Rows from block 8 of a small sound classifier, named by matrix and row number. Rows with one number belong to one neuron. Each number is 128 + 32 x the weight over its row's rms, rounded and kept within 0 to 255. All counts start at 0. Numbers have three digits each. After the name is the row's rms in percent of the matrix's.
After each neuron's rows are labels from the 100 clips, of 14976, where the neuron reaches its highest value: "strongest on" is what is common among them; "peak in band" is the frequency band that holds the peak. Only what is clearly more common there than usual is listed. The data: synthesised imitations of 52 everyday sounds, one a clip. In brackets: how many of the 100.
# fc1: MLP up (model.blocks.8.mlp.fc1.weight, 480x160), inputs 0-159
# fc2: MLP down (model.blocks.8.mlp.fc2.weight, 160x480, transposed), outputs 0-159

fc1.9 098:088108161151147171145116099130163125118124139145148135141131176191192118141122159144090134084145081118101136144063110096115140101115222145130153152069162090183152125118112106109125148093152105086097111150057112171112127134170085099191167117130125152144092087132109159132153111102090125087138146080128127180071157187111085050100190167143142148124156138112089139083094114131071065139147132104138150118090143125114089127152102155149105100101129146103156093098159129173168166241134124
fc2.9 095:131165119138111146130161121143124103106098136120108093116092074125108095176117097111148166162136191058146086142103091178132143170200091161139154068085143123172139157133162175224208081145172118157120155100164138106195066115097131153116080071080129090136128110116154087111159169099150109103095122160142123154107152102115167089119121085115113182122111170118096120117116152142091143098107095172151121173091084131141097144130138100115128175151081099126132116208178107118094090179130160
strongest on: machines and effects (96); explosion (44)
peak in band: 1000 to 2000 Hz (47); 500 to 1000 Hz (43)

fc1.190 044:137175143110107025129101095104176105153122138088148139160095121172104169124181044132141084125103113123121064194070177165128204198110104112124103119098092140141139189175111150096106138155172084125133088095138103106062219129110109134122094106157144123113113143092118132120067109139116135133159100045140125146134184134133111153143127191097085129114136129127121164121134149128171169109116109081133140153144130086174165111081145143079124196123115143168115158101103147124158108106112142
fc2.190 043:201126125127138080141053164142143141160137181134128155071130069171119168135115119171136118108114097086196150094137129136113161146209157112097057144139113137155163088127132093172104160161096145156126177099115081086149072075102146110096160120129144167172138139148081129110083153126121157122110129149157175106139024077102116159126135112113108121114140084086097109089137204069103132159131100129136187157077121122114079149097120084178128118160105085155089089100113131123118154164142143
strongest on: machines and effects (72); laser zap (71)
peak in band: 0 to 250 Hz (73)

fc1.376 153:106090151099108154179123111157145084113084198089142144108168155103088115113134107162065178142221108129100139059169114145110136057154131126149143185118124116163098142143172183162157163131120120152135120119131120164076139127169092157085114101151158094120142124112085148104098095089173128119068161159206157148123151204119210075087112141132109082108085112162104084185132101151133079131144102135105137117125148071144086100118144092122093181168124121157119118121137057118151127128118147
fc2.376 160:108096142131116138161107119146155171104162110151130140145053163094101061051148155111067142110132158127088148127090099119143135107112120176133144114133119131121126160112160165157113193186153161112140188108133138091143172124149101129074126132104142081184086127073131101142165164082146128145139130196135096122108185182144080107133150114121082169157052161134162141114197094129130106096149128151096097107073098074149094173145126092184078150142167119158202076121132128047123142117145115
strongest on: animals (36)
peak in band: 500 to 1000 Hz (61); 1000 to 2000 Hz (30)

fc1.331 082:108159146149086141100123131098150087148123094220180184097117127141091165163113155145104123154123112120136143099108126130121183114143153174102095155087051106163154095104176091097128122144171138157113087123118164169147113114171067136141115098165093104102123087113111062179182142114132136095144137109127118167095096148116134160089122161115169163092111147182119149139181189091065125142126107075141205109088134124106126114133057169085153131131171148125142146182088113108176170085043105
fc2.331 081:149118177122151147090141071132129115092090200108175137147122079112153144186088097119133148109106119105182154167143131156158062132107130055149110108108173118139107147117126138152111117048159092133136156152150037132138124170090142057147128112091142195123193133136141110081154136135118124149155156135209089115113124090089148113169147107117078118098163110139108170129131103168118159101104155171125097114153129090136068198210143104165117186166097131126099099137093118115090133136168185
strongest on: animals (48); howling (42)
peak in band: 2000 to 4000 Hz (57)

fc1.131 136:138100188085043123154108129126116130113157148125094154118100161130054117135137132135131123129170170112150125119159105172127085079100141110165129128105119110139198116108080126137109135213115121150100137170113058132109108157112125170129098141144152130133095136128090133115174098140094144138077100124164172158079175204169109145150166141112157058139048128151171109120138153129186114144105078163130208086098143102186127148124089176105133140059110159198151073138127099127101125085079114
fc2.131 134:117108129145070195090143084127150114106112198150129127103164132114123046147147172175148216124123135124084162087149108138130167104188162120100151134120151145118117175094182102159037158145098103149189165161132151084154127096145112082160097132090104137114162162083086134162151114061119175123133108123141138090138156205136108102085178173115096131088130114087078067157169121113120086112116156142129095154104092101168087068161126140110143144160143147113113112152106105133089165169160146
strongest on: animals (60); howling (47)
peak in band: 500 to 1000 Hz (73)

fc1.320 116:152117113089131066130183112100125163130119096221108097107141079135147211088122172100179163152164104100074124121137077134141161107080174108078159116160121168156111161120151061164109055163155134162135153146149107105136150167129089156184173116144157117109078109118167109123114137167181180130103193098109119089086076108084126089122130170098085113132127111150082131094109161079153161103082145110154129130106155147147129121148133133160103163061127119099172167141160140133118171136060098
fc2.320 109:144176100115132125121176165129112073138153060132139142100168086131138136127109127174081180141112092112175104110136138107090141139101063131124163172117120098091181142142134102121086115109125160151133089066088156146118089127096160125129128114188068112107146019181143138116136108085112131127089108091150123077137121126200176074059154182130097063144134129172160110184108112146127184130119141131149160128136157158101130189116080138046083115131149128172142146182137104131164125184154133
strongest on: machines and effects (76); hammering (74)
peak in band: 2000 to 4000 Hz (54)

fc1.70 075:146135144145115122120077152103107140123122092147097143175117159099129174169129113134100146082038164095113118204064137121184162129125106171093088128173123126133140154160105148150104115060125085124171143126119107104164174183156123137185177160124119115106114105067082100161157014118171139103146100090191113156092162134058118103136151114127194144105129123162121157088144193106134133135136140102137178128120069144126129079146116160121165176131121182141113091161132079114125080158092129
fc2.70 077:118131155134193088145111164096152180153175178132129155110112133139136058162190130084165176138085101141100178131116142184088115103152152056164148173118155134108118098124138113075135105116126162113195137101139107087182165080097142113124107117142115106131118104176144105046076109138146118132049213168083153105129144128078127099090093089112162154103160107171143163152165160118120097144105144099073081103144158116131100141110145175148164138136124105134195091117050144143111132132087103
strongest on: mains hum (76); signals (33)
peak in band: 0 to 250 Hz (82)

fc1.32 082:127170089170089144080121111098122104101119145105125092161103150120086097183162137199134124119154113148154097116105171162149079152123112153015123075136108122156124152151150124110104121096195110123128170201124149082148132047184106119176079074148090063140128091138109107134128153136103189137121132121141168177054111183103182077142119125127166101098114126091150202113134144107169126149151142133168070105167147117130107118150180089185132134139108138106078121121121113140165134098143163
fc2.32 079:143169134172166112168124093060124078115143145096157124126101106102140131107092100197120149198159067126147185147176137093166099158052171141124165149117103111173095143084122110100101104109109158182088092186166117129129174178117164121174118132129140138175145124156151156119105073119122149139130201064095204124144127055181138128064125107135105122173156083118141138110090129143100088130112121166101080156119113141109129171126115151138149107072127132090100121048097180130114132139098102
strongest on: machines and effects (78); vacuum cleaner (77)
peak in band: 4000 to 8000 Hz (86)

fc1.223 089:121145161157154159110177199201103164109116136104117124113131147127130119208141132139076149126113134154180092139136046120126133102186103071196079149073117152179088144100168139122094089110130144155149111146128093167153171124139143136174127108122136184109157118120140064170112112180130139173133123089103138114102144120162124153138090124129121059093135134136123157142107131121129124125073091134146046104066099125182141147087119119103114156105037134103031138108144154161168131094161082
fc2.223 096:104194134115108085080121123109133094097129155109102061158141131162176103117126090105149144100105181099155160109146113148111107147112133140106138075150148122076128156199152073146151151106107193125102117089111174108101117054155107178127131142109097081150113179116203183091107175142098163107165139128188087119195101144094135155145135124096155173131141114110143156173164075055111129138098115048126194150189112091091075135105096137159124099113103125159128139156146138183152130168093131
strongest on: people (43); applause (41); sawing (27)
peak in band: 1000 to 2000 Hz (53); 500 to 1000 Hz (42)

fc1.289 077:138174155098063131188104168100162093117126144190117134115149173123099120164133081097128081079139104159143144125133087094118132103189095159137116087111130119130148130144106153097139121117067191158170098128138135166208109148126128183099107131136160098101085056103091125113150139104127140152093091124154100077141057122141102118161133148094131123136139117091130245123137164123129125096164103131139137198162103196146119133107169085169151106171105164181102129189109081093131097062157114
fc2.289 088:136135089120132121102185121108118205068119129166103079132139199120121064143174114122152154128151134145104154142131100158126089149116127058126062112124141147127149106139157164116124111135173129125158132143108154152107148133084148128121156150170150142137078146201130136075103067116164127144085088092100150184052114109132152085137054133085085118190124145103086136176035120130145131163148153099102110225076124107170142103139092140098100161175112151142113163086114122111117119150166071
strongest on: animals (76); mooing (72)
peak in band: 0 to 250 Hz (100)

fc1.205 065:096105102142135119120097130187174149073127112172118226077155118067141137180079136144093106108075150078142108152076098106092163145133137180156172107114130131111101125077093127174133118125095150133177150137169140164131104188214136138185125191187166172086111117086131135143089101138082147130129137120116151112094107101187131164098167132156141135110161097132094171147125110099060138115111137121141111115119167094096113172108113107104126110183121139115069076121121074151083194091165136
fc2.205 057:066132137102137115130105096132138083128074115132126161124077187125076109175108133124082105175140154132144165133138135140105126130178164127126105097094160163129121121128145162083149082152134134146143149156129196101157103143091081098099113135077135140170122134177147134141119117117094081141211123112107132174122118101084066077175085135123130074123106089107110110135055155092153059131179115061133097131103150181233086102121128207155069156096086158101162109154163117126134159143166119
strongest on: animals (52); frog croaking (36)
peak in band: 1000 to 2000 Hz (38)

fc1.260 107:117172140096116096206095138114138162124180147128079143121114096109082149124104094097113087154133121095096084113146145161063145126121175117096116137107091099111101086183156179105160136111081131129077129142176090137139189146099148131153154092146127143147116116126182072137156159125087163140117102037206100105128118142144084226045201158164131123172129145152110109093174138104136157096111078135193123110142069117140108174118116109122146161164149158143108187159130148120102149148124143
fc2.260 103:177109117109156130188070103197146081173154143131169081103086104101155101126149072108149127141140141170116117126061127097148117111142104134173128166207080129131141110073145078063089112208107114099133110134127143071146130108126112155144125169171200191125161120120124073090125099136161109104154146121125120085148099121137055136155100183165115115124172099136123111082139146143138144157120115166208126056164117088131123142135113168190122082116163071143131105127121186123108118111169098
strongest on: people (70); speech (39)
peak in band: 2000 to 4000 Hz (76)

fc1.248 111:107127135202151080151163138146085139144120154144148156131106128117182086171190167117115066107138094143140113152061113157160138141131127184139076168080139119092109071111129088134108124081142097088114105146179067149155202071117071076134135058161135076069130107092134123128111126126110077087137100140188096131113152105138192136140116159141164157179102112064159174132127148178163165180124104100086112089169126135122141104205145109112202162139127125133126158132108136133134133141098136
fc2.248 098:154162149124137143129096172092175137108088148159134102110139181174164112173139046163101087149110146085059141154132135123142072073150105160118156091152097103127145057128177123128125119160145132074146140155110078103168096142196217115105127113132159100166130165124085152181103186135092148094137088127084087158148131163133099113113115130093118174103124124092152070186130064120145071115140160083194105112086110152131161137139111123159128141170122161084174085166164122087119114133087095
strongest on: people (42); white noise (35); coughing (25)
peak in band: 250 to 500 Hz (30)

fc1.68 111:109092095199122116142128102100168120107141147138099163111165145095087178138150086163170080113088052137136086130102119124139085153190176126170137158174121162183092116126155160105178168119090129176111092102150105142076123074084101147100164094118080138131081139139138100174108151114118121124041098103169131157172110171131160110142162103180133123104145183078114092224153083104103128082149104137135119066142130124162071161088080120151150180113123145168133109135141145093137141128178128
fc2.68 112:121096084231124120167103152153200123109150178160126080102130124092095140124160079129096062128080143148167072113128104090141094141154147122159145215105102188117101085175145114123125109078119092113128139129096082137116117120131125193096124126081146157118139121142116155162162100074063107145090057128163124128149118139085136135119128144191163128111158158156123070106137107091152159101175093118181111123139163152134118116095201076177095152147111162168095150146128145160086186128138090
strongest on: animals (68); meowing (44); crying baby (32)
peak in band: 2000 to 4000 Hz (63)

fc1.311 093:141103113127157175064107088146141126163132120131137119151133090123171161183145103165079140128116125045136093128085151121096103148189142082116148102091124145126124166081158112075173180131116118104088064129151138106079171140135081155084116080093130109130167120099083100129088059076129171124232098098168157152173113127174179107117149145068140159100082131138177166109111117136094164123129134152136141151100070158096114148129153104179111139170136101109168103152177149130114151143142211
fc2.311 094:114086116090135158099156067112133146179153062164116138136144109099112129162184122141181122100187107125192167097171076132098138158218139050130166153129167126180103142172120112140081134098088132114081178083128102123085134124192194134144104083149202079125130150122122089130111124181181164141169135147119124088137089145077117164133134097149148099174118117103132128135160139084152128114114125101091098099145170115146125086129108137104173133108138105122096130078058088101149099153196092
strongest on: animals (44); barking (39)
peak in band: 250 to 500 Hz (48)

fc1.209 074:080177083132107148118154164148139102190075180121140113150167107152122133125102144178136156118187136158181125123117091106083144112103135147162121078060066115085086108151131150123156065098150154138146147102090195172182170143102083129104120121177176126132105162109165161076103110100170085139145089093120179105121138109208118133100152120105079110130148103116119175084101107151135062119194123184151132192103139097143154088119097125172140152143128135125101121041121133082139111148080119
fc2.209 078:090141169102109109178116113143086168095157215123065148138119125099117176154178165129210121096158104141160169119118137108112177119157027134119108099142183138141033119174094078122167154143099175126148099136132123156142124108144085096150145106146105130171146074128073122102108072124087119159140112116136069110123115150118111100168156108105073134183120118118084130132127200102178112117105065126130144171112138169167102114170076159102157094113152179162137146127126077117144114155158104
strongest on: people (81); laughter (72)
peak in band: 0 to 250 Hz (33)